config.yaml
encoder_arch: "vit"
model: "segmentation model"
dataset: "rendered scenes of coloured solids on a plain floor"
train_examples: 195000
image_size: 64
crop_scale_min: 0.8
horizontal_flip: false
translate: 0.06
cutout: 0.4
num_classes: 25
encoder_norm: "rmsnorm"
encoder_norm_position: "pre"
encoder_activation: "gelu_tanh"
encoder_mlp_ratio: 4
encoder_head_dim: 32
encoder_fused_qkv: false
encoder_bias: "all"
encoder_qk_norm: false
encoder_parallel_block: false
encoder_inner_norm: false
encoder_moe: "soft"
encoder_num_experts: 32
encoder_moe_every: 2
encoder_expert_mlp_ratio: 0.5
encoder_slots_per_expert: 2
encoder_shared_expert: false
encoder_patch_size: [8, 8]
encoder_conv_stem: false
encoder_layers: 16
encoder_width: 256
encoder_positions: "conv"
encoder_register_tokens: 8
decoder_norm: "groupnorm"
decoder_activation: "relu"
decoder_weight_standardization: false
decoder_widths: [64, 128, 192, 256]
decoder_blocks_per_level: 2
decoder_block: "sep"
decoder_attention: false
decoder_upsampling: "pixel_shuffle"
residual_init: "zero_last"
optimizer: "adamw"
lr: 0.0014
beta1: 0.9
beta2: 0.95
eps: 1e-08
steps: 17100
batch_size: 128
epochs: 11.2
lr_schedule: "cosine_restarts"
final_lr_fraction: 0
warmup_steps: 3420
weight_decay: 0.2
Rows from block 3 of the encoder of a small segmentation model, named by matrix and row number. Rows with one number within an expert belong to one neuron, the router's apart. Each number is 128 + 32 x the weight over its row's rms, rounded and kept within 0 to 255. All counts start at 0. Numbers have three digits each. After the name is the row's rms in percent of the matrix's.
Before each expert's rows are labels from the 100 images, of 14976, where the router gives the expert most weight on average: "responds to" is what is common among them. Only what is clearly more common there than usual is listed. The data: rendered scenes of coloured solids on a plain floor. In brackets: how many of the 100.
# router: slot weights (encoder.blocks.3.mlp.router.weight, 64x256), inputs 172-255
# up: expert up (encoder.blocks.3.mlp.up, 32x128x256), inputs 172-255
# down: expert down (encoder.blocks.3.mlp.down, 32x256x128, transposed), outputs 172-255

# expert 22
responds to: red object (81); count: five (77); orange object (45); its colour: red (34)
router.44 151:083103095091086064123122157097155202116161119081088080161216078105151088081125121131081143197089133075116083119140111181140133166093094107185124157111133120141079127172103162166148131140086143161128113123106118110113134132121114076086165162172119169157
router.45 128:175110173177140145134144134157144112139143124158152178080085205086083109138114113126083064094136166104174148171101104113104148106153154147119141172110145098113203108041078097136140105120159126150135088133124167122090173153140148081175155136050134141067
up.0 079:166101122148158151138129104140153166083133145109140120149099161110160128163156096130108140101108127104124117109091121160082093150154109110152067152150119132138115163155153137072114185070153059165122150101107127178104128184161158123160145070127115170059
down.0 104:159120082165158133134126111111082129082116139104136087066086143119107104121105142066165156121162121135125102101157106072100141132099063110091147159130142128163133143132086144141135098118176173145101116138108111201129156089124162158165095181130110140118
up.1 075:109094129161157156058114121135120146122146125159154137107119149109073162162163147099082095177115048105107151177052147141096109142158138144128111157109177106218134157130138113113126168090206101135137140177108142107157119138103066127098107115120147062118
down.1 106:118166137113126119184069165137142134140127177057127147142090109076122155166136178106112161104135143142127119093175047131106124107101093114084169143157115118113109104137084167136118089139103092142102118113140142122060215150124075198142112135155139157152
up.2 106:079107128112123160134138085138089104115110097179123129115164107212107141121110121107157139153185085139099152108124194085138086120143172119129127142154092152130151140099174132144099113126156127059159111178150088134154059072135086111123083118132146114163
down.2 092:171070137168086143111169098124157078158196156136124119085151131162128123142116158110101121155118177116104123133077195116085096096133133101135083138109170141142117130103159099119117135122152116106245149128133099109117051146160203053131160136142110153157
up.3 095:091121191085197107131144116146131147116109157119147132150136133144108169063117110161130142140137155123105132106171124167155179134103128118164142092160118121128138166149121166107094197119118113138131113129147101076098125150179119131160118091127134150123
down.3 115:164112036086096175125149167129090141089113117163117118070144102105176140143062134162196195151133096076136118121126068110155149145098100115147103157109125169124109140132141133110159101128098166091105134139110113111112108058148117124127056161140140120142
up.4 108:104144111121130161086142102155099105183099079182145160093149119210120144117146149103163107149206075148121178118129191080135082072137187144126128099152101143139169150109144103111070111121163144057159124177145107163154074045127143103118073117113148110134
down.4 088:181075153141073142094147081117171070142192146145118160088152140165148115130104112141088100137102185106117140142077186125086089109138130103134117153081164123140143132115186112118115140122166091125255133126126112103110081159137201037112159093108104153150
up.5 085:137133168150130175143106083130043060184103086180162149094117141162156155135111149143152131103158180187076116129201133070161123087153170168088162146140087109106129144080132133160112110151131150078123138079155136173154122061149116132132086190106083111142
down.5 090:092097127148132098109199115126194169146151165100105102160152059139060105076146155122041153172094147062127130133110153152114134160153091081209090129142143122136115150134111102184110153105157090145193143144128106105097047143119201061149188092142114149148
up.6 124:111144129101124136078109064132086112156092100191168156126184123154142174125185174122171096120146113170099180083104208108141078101149142138128110119173103166144153192133152079119122127119138110058178147111147118151105046083099152056127084153128119116176
down.6 088:144118096165079123090129053134109095115174133151166150092161161120145137163099112065163137124150155163159157082144177072123116116131097156070133155113176149141096120115145155125148156107171145110180106094108112102105079128141138152134109137126169115138
up.7 075:091049170172155132041174126105122161104137123157166127113119138125098145104159112129100107126163072102085133174090143158092122117129129117150104114116204136211132139148145122123104164084197085153137114159080126099132116117112077120106124099124165101135
down.7 106:137173105100133123178088139153096118143124146089123153103111102083144162152087190115154180119099166139149150064179079096120163150107079100113161125161130131100078113122093160138144103147111118116149155119116105139036157122092100147133082148152138134151
up.8 083:121180151178109160103105109170031057106114149120166115120117134105082141181072161140144140092150149182098107134125115086144147102151123107088148124150119127109100148100138125103132119103131177102117144118159111141168133094125101143175076130129124156134
down.8 118:113134116144130096142178176159198190118135144131119122171154064164086106073173135065075155139068097046147132153108094192116148154143113132166079130112106133123130117159128134147100140151123103149115122163086113084142080146134145149105195091115091157124
up.9 125:100123113099109131065135084151091114166087096195160153119184112167132150121189148115178113138171106163108172083123201107140074086141122120128109123170095156140153179126171101115118149138149117068174119096122103122141062107109145053118097135115108123154
down.9 089:149110094157055120096135079162161094138193150145150140122170163125140115154123092068134130100151175147145162132135196112091082090150100139108102154102169165156089115115153143103117110102159121105233120114116110136102077149163150135132163114137153141133
up.10 096:096127110118109192125175099119116069158091080164128166103168125202119128101156121125173134159181118140096148116159182069166080097137165124135114104163095104100158119085158119144081125134112134057146130134171124153154073074141120092129071130119115097158
down.10 083:131101138148083147136134088142160106122217177139135125109121110164142125117118174147101117168106176120081142124116182113121131111159099097147096154123192131154109136134177096153133130158188093136255142113109083097110037142138213024128170095126115140161
up.11 100:098147112081097109130151082152068079186111096132133138139164071191125147117161139117170153153156099161061138079127175096135098117120141109119111134149132104131118145116195123131126102125171117046158149139150070144150086094119100119168076108153117086197
down.11 109:113099101142123114118161103134139129151172145108091086117151065170109124146075163103121164179123143088102141110099202177108166123127104068172090127123120133158087148164193120139082132147154110123255153148135088076139052113191191037137183103168101151186
up.12 086:147131151127143171112125094151118101192103145212150169088127178160124121115130174176172098139134165139143179129153146070137117109183209165114147108140078169111177168092122090114097121114123147122153118079159136148117106035134180091165092086075118206120
down.12 092:080095145104099042112177071091173117116150119110129135117177042107124162099110118152101137132141171123159125107104118150110099168112089100187110139136153093129070148158144117144142204110147076132206149109115101103100059190101228068121122117184151136197
up.13 106:087113106082108110091151103106135118154087065156130145116196109178135145109165148115181132161216104150117154066124187117166080112133150123120125096167091149134146120150184104132109106141109104064174138135151080144135077079125129067081109147133151103161
down.13 084:148070114158086154103125115143167101123192142122126133101124110157141133134105126052085131127115181136097130124131191132099112090128081097113132155085168133158095106151163110150123158126149083123255130105103086102135065155150171041128164104170103155141
up.14 069:123092135105108125144190140091173109120132115150146130149113101168066121078139132079093144122227084164121122161142130123085077118132132130054160069117077104158140088156179146148044067132154056086135114166084129130150100138171123137170110109131183120132
down.14 084:116182110070151164124090182169095178148068100139123137121118105151178160146117157168183145085117109110172169097136057139173173166129145141140136137232125125071124131103087118103147112139105130090148095127147128092148141096091113075140029102075137148111
up.15 092:097126120086103148085150097128110100173113087161120157097169113204120139119166131080144124160184076132090167113136190089137074102147165151123145116146086120131154114099139112130089111124140097050170126171147116138153064056121109101130075112121111114156
down.15 096:146076125149076133113159085138156101144202147121110104102161118176145120127104126110097119156120158106093133125094203138108114086126108085152070135078163132150115137143190096117104138141173094134255155150108102095128040147159203032118178108144121146166
up.16 084:144134167102155169130098111140093114094040140164141176050141166139112105122135147184196062137134174133149167140166158069115075138179209150151165135171093149129177133098116094132080156079117117117156122103130138133106120081123101102145098134090117160116
down.16 082:089106127129116067155178046152180154155162139113170128118188092128121138072145167124083165164113202114156144128142130120131130142149072083177092112129176145131113150134132094109171195112170131131208130119137074094099031163127189053079114143160159155159

# expert 7
responds to: count: five (87); yellow object (62); green object (47); jack (30)
router.14 099:137130147123114121165121185144124138172123106099075126131130152130143158138064116051118178123118090153132102127141095126103163150112131109122164149115181134068140086138105127142200153137112155088127100155131132121097162106123081129200136113132120120099
router.15 083:136162126179129156187143133129124114081130125127117089118127116126184121080121117096173105087106173136116112105112122172173143143119096100129109115110141096100112117093170172133158052135136149138115182156120115161050122091151135114111227128139116107122
up.0 105:094142105095164088123145156124081114126101184053167138097141153103098096127119076093116154108141110162056104164163110058032083126192143128120166094168110071102111147105136122143111117168081127141131104156123135156136127082112139132122085134120135095124
down.0 114:158145126161123176121148168135129167181104082136102129104128142165123132096139187122114100111121120111190115122032124190161122136096114143085143152154164200100131125169131116100108138086151145084152166132136123160114161121148115151140169114117163106155
up.1 099:122115092121129124091107055170164144099140117168147131154123070159161111102118114092095151095172177142138105092099173156194115067146146144137096152125117154107161074114161159182141168117160114099136126092164084106123103156150094146148149130176151119171
down.1 106:107169103138064071128132172098155122173158130148111129124105129058136147125143130152147124142108099111112143148129120118150132123090145105137125148144114130141137158137136045100151082111114141141255086155099132082153137113105112000109144160131129106140
up.2 093:127115132139087153121151063193099076154121106165171178099100174089156142215089146121114095182167183206123097130122112129139106041142103160132087110134113168117164133074095087152093127127186179158141123085158158111140110108159133135113114063079172129135
down.2 093:109180115147081101124089150088203146112122158111124121131135066145121111108137159134103085047058118095107149153110141066126114166150141071123150154137123129097160153127128055086160107113129102114200141130141109117148141173084131067150170160175090123113
up.3 103:105119127095162127101198141164140130145130142103117156177121152151052100190148115097104083211141175157196135084126114120151098124116104151154127192122130127194119094071106087138058185124096170140135048129112115093161135172073142142121078171098133124159
down.3 107:124132125122076113133041120081140166105128144173136100143109067057196120070112132171146113096132107113032134111109138135144130134103127076120090102158101134056161174143162099087204100137158109137129150113165110138168129133188141055126161151150120120117
up.4 097:158102175171110115160098057150155133101117138234151160116114108155191147144135186102116106127087175164104132097150141185194166105101136125104095144112129181052190159146103100120173141128206114115133126071118115107137114129194154130124196079117151156124
down.4 099:126177092104128139131146139121138109105161196086146127162117136115107139089132105161149122077097130090116138132168143084119158114155135064153119112125113033190145109134146091148129122097125137170184107181113140073100122144112082063162093159139085129138
up.5 101:171119092130105144128117088142168148076130153198128114126106116080097095119143154159067141104149179149129092098079140125180149108154125146101166135116144170139132118113170118180179153128191167112132129051197104103072115148119116129206145147153123144147
down.5 093:059146161136111080115149146109125120144129144057162149159134127106132162147149076095169122124118071091118142138143127101150123143139157065155068125149103111166097144142115105076142113129126098104161092182107108097172157121109123119044147134131109105088
up.6 095:080167118150147109107094102136099121119115149119197142050130131063132068149087140108092161132119127151063118180138113075082132091212138148090126125150123105091119148097140102135134127166164134139130122106187139145113128097110131128132108125121180084112
down.6 097:170143114147106149141166183130162134166134111069112166131132171169105131130162143097103077072100102104175103145066137151107097157102122122107162148166140189139147128170099119127053122074131135098188158132115122146114143133132119137148165087106137147156
up.7 104:159093163085095176139123107162177111091132127208148205094108147170172130126165148096138123177056155127153150100107153174209133141120108126142112170096131163091202143181111133088147139103181117095131119057141123084103129133187091134147170077102128200146
down.7 110:115181122177163117130132114101121117110144162123153098153117091098097127102098172146173112072119130088086153118211132080093174088148177085163137085113107063166137139101126092178161126148111147187173100166150139101129123141109141071126117157141086131108
up.8 095:110136171125164152141156133109095107169127178109184093119146145118159097146099113192158081132134154161125099179147128088150118053168134145136143053140183148096096082068138157177133140130124128113134103099111109172104124103161142131139097170144159085123
down.8 095:131121086163086136132127157145167161148124078130121131123101143127114131117184136082081132111113068131139182082081117129098055141154118138082149152128091142141165165168137087106108092088128098136147158156142145145172138117051101123104200096094102148150
up.9 099:153123111155111128087117094147143128114125124197138122111111113154157102113141142130091129121168184160138096087097163140205133063153119131125117144112110146108160107101166130162151161110184119106129131066154091104091117130161097140181144129157159139164
down.9 104:105186095146074089144138157116174103138166130132118134152117136077132164126133113115162132112100080090103143162171109106147129145114174078167113151135111090166145143155125077122139076106113133140255094167099130078160132125111089000087161155133107111118
up.10 100:122158117122161167116100146058071142115139120107142085132146046128097072114120108111134142032174121125127131167119150117114133142185180103131141137122196073083098109101155182196171145119050100070121154117118108171088157148070142130149119130168117043091
down.10 096:125118148145053156143174167208150127179105069120150139097106218127116169157139098082117141198166119124155107130116072138138088119119112199103146092116103180171090119161114124094096142139140125099144091130147152126153085101167069132100183158125119163197
up.11 097:160117112107088200114114102132145127112138113180096136074113121125138118125152140134098121126113172103151146129085151155200170150156108097138117146104160171096126120143121171155158135111144098112138121057152144055093125166138083134162130130162135146138
down.11 094:079165143145119043141140157104133088112119120100149132165133098120101166138125124141152145098141082104106110140188114084100118098137200113143161124126139069206111113100126138149163076157121145126169091162125080116126139115113126079068137142163062116116
up.12 095:120127157096122157122125099115234153120125159159133163108127130140102099109193135051101085179045139102187181090150122153200155126149080170151148186109141160144115164114100143124103151153164112081133105079152105103134148168082091133116156108115119177167
down.12 091:158137141190147136155146120132113149124136123142161118160078100087160149078099170184161117076159102103051122124120161118111135141129175008114101092145095107131168137111175107141160126111133114214159123185154105111147107114187162088108141138149108133116
up.13 103:104153112119161112109138142162113157137130178081146105179141096148069036150122114119107129138139157178083123104118127118142093133126138156108181137142178107121100079056115154165120175160042157068125063147126078154153136123088165140182113162110125054133
down.13 104:120131120132052126110094123088157173160127083171133127114094129065176163096162127131128108126138103107131161128083104141152089104122130148128072148145089165077151198182173072060158073100187117141143139124149175107152149116142093062064168147127128149156
up.14 094:142157080107096161127092081094110123056137107175170109107120090100122104113110145116099176073177117171156099135095158122166130104216178126092134161117186143083118091078159174183125143115154127126134165075184131145096128124159126133152152113166164084123
down.14 089:107169161175090136136174195169205117189125126065145140120124154136093161140164137097106069152094126092145128159141107098106090153141154142125146105137083139171110160169095064071149115135116126050185087143112120119105128092083092095079170149123104165149
up.15 100:121113160063169186170142156128191156094132121146140143107121115120169124088179127077081081149000117088157169098120119100193135140147104101142154177113094123078125163122120129124146145140123075111127076078135115100125133146115079129105113120136135183133
down.15 090:129126138216136068142156120140116082129116146114131136154101100111088127113100181177156131114200136124075138113153136149128130143118172091132117075146135139161144137131187158148158116109142133185115163200136119151156117130172179118161153109154095131085
up.16 094:061166144132154092153128105128090095108126132081153139086140150083129107168122094078123161162110102135085103153130113078080124089171118118095143136141105068124131169086121100155091121156120160153143124122153140114126105108105134133130079100106149091141
down.16 094:172134100143098139088146176118154158165098103093135121131162122170117112122128175114096068083112139144166103171074127145128093163104124136093156142165174217134111110158114120116108116095148109047145149141132107152100191143160120128135145136120178142126

# expert 23
responds to: count: one (97)
router.46 097:145074139168124087093071117146124165167121122134077171113091135075150152178089088192156105130114158140097145114078114139110127146101126127142098133102181162118148187103096152182182116097146114143076146175126140108201122124118153234061159156102153156122
router.47 092:144115119142157129170156149138134149147104147124141127118085086123138109107206119133170138084086169125093139129097141137160130138134120089115136150136187159137094130107144139118149126060132104112081166116151071153117095119140142255087169117135098126150
up.0 104:123141171108162106157213066125144048158146132142196157130109114170148142134149090166175136111097149156159182047112153129182124111092115101175121103115084101091171146111216160172146122082116135134132146094219064127094106132157150137142148128108100175144
down.0 111:125141083123072194083037178097126173111083125139031101135168147095107114123097150101089109126127119096076107163120133106087102145158168126088126208174136137195102142144086092082131148168127123152139168165070198140148135120100073071120110121146160079115
up.1 100:146129165105178204137187064113080094113146138205168167129108131115120141117120125133109124152123118127155130121088157125139112140210203063146098109113144153114165173101134124130118083091119124086122171141146050143088115099136166130136137138080103123140
down.1 105:090148093140069070100089157139169170122136150087095072174188091153136136154138130095123132109163126128113112124146115132128115084066090177127156160144105101156097121168148141109112173140135130167128131129105225096169121197097058089142083095214157098132
up.2 093:149130143079099103110140173047109093111145141052122157134134121184128089153111115085121117130106126153106083114166129151064169068117104069157184127143085091106094121143136116187080149121102112118135091116130138124126147176157060129112111073133116075114
down.2 096:093119105146185144127115121213123156168132096199153081102146121083135147128141150173116163157089114102118185107076126158172084208111114162101073146072132234134114148106104130056147131117145121107123166148125130139124121068101188151107123163120153178165
up.3 092:149111066168127089109129179168135128093086166097133120106131104151104141124171132158111174079144138146138089125195114081112153089102038188145166109144106081151079070194106177152131189127103095152131083114051168105157108126136118122103095106164163120159
down.3 097:115114168117137132083128131128131117192170077159119147121132190095130113169063121146159088148112089141111177098085140157158087173157206074129114158099154172125173147063126074106144104139151191086170156129204086163089142073140139113100171162049087156108
up.4 099:147187113110106159126128140093138114127124108037152132124147115108101085124100097140098101103124151105076111155132105166093126100141142122156157128140109108189110097081119146134128125118132155147128169115181201098141155169082104125126145068111117121160
down.4 103:128079135170165114124129156179130157147136112216124136114111128126125187154096162085163140125133097126141125104139144121133142156117091122087088151099131175054123150147135116132142135137116071125141102143084101151128077081175177146085116160173166125098
up.5 103:120081178116151144129156064088142130123132189100164060164106140164133163184096167128073086111175111143163176137106130134139146150179179056106098086119131172150141138063171083132101100071191134137135149178108091154107136132150101128136137150132120126135
down.5 112:134183060129088137137075197168138126132132094141107183119210127108131067107162099109158150146099131100107091111173141115140134093092109178133160184148098106121136119178094162141143154191060129114141131076131139079159125139120137093144092104125160111089
up.6 095:098113198104150113084216101181120137105125145166155137088117117104160162121158083153172129120089119102152167072125144122124072137115149134172051132124104160083180219150158143117115186126136119154131144122103103117120103113119156139095070170088116159122
down.6 106:140143076112068148180045150069143101168112117100076100197137137139114100164117135084073121085165125179134111183112123114130134111134150131081188116152137093201103065118128113122129085126125151127127142170157161145120156167155100098160197110169134090121
up.7 090:127131078132170142134113085125114147124144078124178216100116104072130141164149117207134074117121148142140110124122129134151143128137087104170124108102110085143094109148093177124152130113107130122134160139121096148116134143047194120126163179120139136160
down.7 094:131106198141087143135159137105121124103117179146061059146124146126124156089079112062140170117150121120131109148095155097093082106106147168088114160156124165107170164106170085125091134138140130156101080071151157133107117127167061133137099101114100079130
up.8 132:080126125077116155093092118097121171159078111147115154092222123145132162137126146134125090121141118106100195106161150129143140143126172118168102145215153120166179156108065082102121195154095098112187115101144159129158059125096165013115076150098124138180
down.8 065:080101122121109133033071112117183181135156121176110138100095130132155136140134101145150100147118092102102201098169137113143110162120188112156092176143168149141194144117074113116107165135108094092255118116142177126157073090100136099093086147091142157163
up.9 101:103134084177141113114110186145069105150118145176110110107116133137091099075140126142153228176136106139208079127101135032118103149134066172081133164162178131091089088131126156089165164157111121133131078119060081135119097119113084131159111106144169139113
down.9 111:148094155078142115120156092091183141125111128085110170156115118116173147135133104140105056098112150159071154111105131208154139110122184099176150074125111109162174167182114105181096104097159134092134173132187162124136172134157136125124158153099081121184
up.10 110:095053146188155103115110094135101151103120118139138068124110125137126169191088199135098114113146119114144125172140138125125132204186172064117108079127163158129117120094166082090080098073190116148126127164056084164091118101131097126104144127122138126133
down.10 117:158177078077087136149102155136163098169136151122134171160176101119130090087159037095145150130129128143166120078143123111143158071085125173112152171150100112132161117176105169178158159204059158088148118078147133093163150168125128112135121120137117107087
up.11 130:076128127056124154090086115110118152158077120156110145095219124143120177131125151133130108123119121104115203099156159120147138144136173133164111141208142116153181145106079081083118209161103096112181102097140140118162057133107151016120070155084103137160
down.11 064:091111130112136147045062122122171172135165126183100115105102141127160153125127098139171120139096100100117207096162144108150118151127177128139106175123159152126195133123081107095101181134108100104255094101136136102157088112093122101093076146087121151143
up.12 099:113176166126087111119196134074149102088121128099210123119115091139149114131127103177150069107111142135109156098161129144113110050100151105155100156162087068132127146099184136173167181090157140168115125073214113114135122116163141135088141120134130152179
down.12 107:156106076133192185127076178156120123185108101152040152146154179102118156135091156110122187121106132106125111126080139139122137193141122109091175152123147194121126122165106143100112078166108093092150171182069142159106124110099139107152105128129140095093
up.13 100:105155164101120128083132124188180148124074137169169124075101126162142153137131138111132120063108121120131231067180136107139182127086136189101159133134098090105189124103133132112112171138173090153123094100174136094142103074140140144104100150060107147148
down.13 115:154120061156153141177097149076114073114141102090054173174153145092123106148129138168121101140149110137107064149104128143087066134175150082175089120159134138175098134121133126120153088147092160104145215153141122182106139154126141073113180105190111127119
up.14 100:128117110131126185142135136064086125117151132125094129130130097099108103142102094122086119183146094128093086178099099144097124105194164059148097148167143128176063121090116129134133102110117130085131153115138107167154154156116086120166143096172136048141
down.14 110:141138166104120070103131123193141190161142131139175123124128144134141165113130171099158165116098190102146134097136142120150178122060071172087151101080123144072157135187129128135127164134134106152135082112098162065144106136135165135129080146117125186130
up.15 099:105201139177113094145090184159088151116112184153181076163160113092109113055098094091081138137095116163149087142108126116080140135168082165087088179165112141122080150149151166102128131136128141169151128163072153130096123161105088126129111086174177063107
down.15 107:148057138090161137092144113127148120180131089126068189086083152160151128168136113155173145131176135094115165091123155144200118124066169114158168078103182100130166086106123122137119138134147112077150102094184098131143102097175142149138177155061121193148
up.16 106:205117082070113115115163137112092079166132124038088145151153152167095061142156104107104157190121095155152071151112094087076098087141071133145142116152077119134099083107086098162112163137077121070120097155119140135195139187112117127153116098160132118105
down.16 114:081125186174146117109095123154161183119170101210194129104110099092125184150114164148146106092105118121102193112132149191193151178119163135125111122068156171125132159149158129094156113117182131174135146113134118117087086087123161105118123168092152145181

# expert 12
responds to: teal object (76); its colour: teal (55)
router.24 134:184140122133156216135117139163127073140124153143177173052097189114089156123121162138131094145130110140161217121139106066115153131175158151081167123122130133136210151098091077093129143140127167145144121112177159127122152093109179104119083085048122140094
router.25 099:114139093100124101121104122142144121129086136163201112136130059170179137131192168165160098114093127140071175082079216144154109118153134107157098159216102159123128175130181129118151144099189126113168136132147104187066078117165129169077131134140141117156
up.0 091:135122127110128089125152117123112153082121111099067090166129114154109115083120082078114173123128093068156043133150127157094139187073100127130128138107097187123121118172138126175124142157054108129131059088067120048099147143098133133168085073141174105096
down.0 091:127107109123160159099104079111128082161123113153153170080079161067145150136129149209113117115110142164104171109103143080155123120198195115160088042117135091138100134073146097095151146123201131105146182130175100154153110117165106138095143180105149112174
up.1 094:105182157118155085139124167176079145093124160107125124138123154136097119049121073149143100174056115100128163112131129171137151100136144067167100071115137109162139152171140116138121174114149110135127106142139103113095117149162090135084146108108133102107
down.1 096:171078081151122164097120094078144096135122113131091128050134132111108145150106196136111192157152151160095088121140115086129112163121143150120173147119104116122145108099112198134140106153089124093136175095119163148120163120106142092142114152160133167156
up.2 097:128130112117142129122103064093168088162164048125169171167121146103183099146146130113081062140145173133122161135145133125132102131125129092126123078111156085146126098090193095109060145108232112128136124107195139153100126115157173124084130167134093153169
down.2 089:141128149162119184150134157117115149120089133149136102147128087140119183140142100147178121086133076116134122073095151155146133139137101117093133174165050166100154156171125152159154123139064124159091089111103122128141154167119126098129124148121164120071
up.3 096:111075112091135104112162122124109166135145110100107127172118126135115136064135056109119166149086116087147134095138095176161152139085099088149118116119100120174139134163104145156150150161101121141115090148098112108118127172159125141137117110148158153097
down.3 105:156109102156111171118122124086126071117123150119112140049111157083105125170093194162139151145140132185095113153141168060108109133153172149103162100107135121121121118086156157150129106118132124110111166085142148156119139101117130118124153160146127097152
up.4 108:138120106142098105100153141137106128120138123081107137150138103119138102123109177099074157110131108116150073179143099137064152073096090137126133136124116103110045046145122170145097177159076110113105166139110107082160144085081132143136096125174104061160
down.4 111:183103161127163171121116163124089096165154133158168115120081212112077109129115069125139098129091113133108153144129183109147097134169159128125130107100134151147217164098140115135119093138147146152166076101155162138103157155130107103154138068029098122063
up.5 093:111147133114092094156146109135096112135156141119147094217128092148171076119106105095140161116137112144148058159185122132102111126085105106160085120087053154104100124121195119162085119126115124097146115175093067063146145119151091142198083150196127088130
down.5 104:181107149134161172062103124114099111144111125150142158081084186113110152143161114187133083089115104122103161123073200082137131099197170135094130135135117084132183100099125118108136135146147137147151105091152144153124110165109124097080122136009142110106
up.6 096:104160089072071103152153130168124125155085167042155090121152107188182127119137128115188126099140078132060084116135147137103119082138103117127109148220159143082094129166146123132100122101057142094137124112155104132214113162145136098135141097170160105125
down.6 084:118123144142198161114141109134097132149155071187109115151090147119117087073103122167083128132112133123200143183109131144169149163101168133159150089120106138137118123074132099110168153151206127112140099139114122104093114105144136131183087128101120072123
up.7 102:097115079117137103147138126118105119134162119107113094208113078128137128114118137129085178123155107119174057145201118156131146143054078128151132109093074128137077100169176128175087153184135114142111131149081082054126150107131116140131082139195101046132
down.7 107:170108158150164188058125127134081112159116116163174143089075187129108126162152098161171065097120102116096180117099211072119086094235184106110075123119095115122202135058128125118104139107157139107200111090162117176134107120124127079117132131023135126113
up.8 094:122077148103176122107186099114050144076125115154081157110142130123124136096122077122098157187065130058140159138097090157110122192111108103143125104155121123165136125141095140101127153130115131140124124166046139128147108146151128137096078104121166138144
down.8 100:153117096143067134134104151115152096154147142082133123070112143119102109143111185118136160137170117191111135149183179093118147085141162138099179121083139118165133138113136172203126098110121133114122135080173161132103175113124111110163176132174088138108
up.9 099:132103162160121131098136141132084146131146132142146070160121108121145117128097157098102141085158139114161104155152125133114145127099124171144135142099126154097068103101173131097054144146143125139121157162078145082144146070126080140162087136173094070157
down.9 095:166118146107180138113141144132126114137135130129173172128107163138082115128163083140155079136081108131140163121150198109115115089184149101098103149105093105139211134119135146182114111122141141112190078129158146123120118179125129054109145119031104135074
up.10 083:130170125112089112128133139195095133093108194098146132106147134128118137104107095116145095077129077134162137159112116126102166074167126074108151103169133112101120179163090134098157101101076188135138113141173132133178109138184172104122163068126141085086
down.10 084:091118134153148106141092183125118140121150130120096107100099137187152062079079158131116126171079134106076124159179083135148164115092142091173161147066156131134110110102153109147107179140152126103160114126113141073104183112139109128151102107140079110162
up.11 092:130131160121168125125133167171071144118105184130131153092132149098105160108110090122093121111122091116165161166084119123118172093162150058107163088177140091123147171144073129065152107109101171153136117139141137156155122145186154102104141082095142118075
down.11 095:089104126158105102150102147118147135098164127100115103109117109187158067088105178100118152158111129119080113146185044135131161132098110105151169134036158134164118123124121134168112179118154143118107113136121143072122166113154127125140132107169103110166
up.12 110:154128126126082141157090116119155043140117131155190147111118127135179098181115175116162087092159186157102134126158138078151080130130172163119105135101101152100138174077184120143090122113137154097131140064141156111107144098150116135133143182125129162156
down.12 106:133128153111140095102155124122096197155138104119079132176137115117131137106161048171129109113105097118172110116088104184133167122053083146122123150191154093119157096175121102097149141138136115160120089172102153117170101162116103094100113148088163117097
up.13 102:117136135130129099131142123139123154147146106104113116175106111124117107073126064116096146108138132112165092098184117171154192135079097075156098091099089089149129092164139156196095141149148108134116085126132078083079146132139107148168119123154126130126
down.13 111:169100070134139180103109103083140079121100149133116156054127172093119158169111187176155142150105125163096156131107167043109084137201184146104138111128122133108158128075135129111136124135111123114138159109146154174131119128128110103079135156107150105123
up.14 089:111121120103128098122184151188055115128126165110110111114138134125102142104103085101110149129138024094159075151124131160068158087135106058107101104162139132116108180153114120104094125076091140153126092146124147102167113136217140123143160087142169113102
down.14 088:117111109166132125120124161108129105126143099143134131077097109117132093077123172155139138126112140163106159151147090099184149117121160122135179123075124109159139110107144136158135144145169139054149140088156099119080190127109106141125109110124103090151
up.15 102:102106122107104109166157120124060152146160152090126078214124106122149108128102102115090169119118111144168069145163125157129129135107110070157085114092054139130087112146189115161079155129123115134133128202074087075131145117149082140168087138184108061111
down.15 102:187125140158171169063112120131124096125097126162163155074093183124097121135158121165165092110127108110089164138119192058107113101188169146090125128116104104121199112086111123114123138133137143132162102080169123146119133153098135100090124139016124120102
up.16 106:129125125123064097146090121114137097135128131111200086163116110144198088159107145116167107058182146144110074109167138127141098120101121154107105123101088178121101116107219124176083124124151125108125132122116115089130155104150107132141144170160138107151
down.16 110:155132156121175135081151130139097160159116116175112154124117156113128163123177057180156080133076118122150165113107161125137157114127132124135113148159133087104184119130109097109148143147145144157165085129134157106146087160107113070085094142030143114089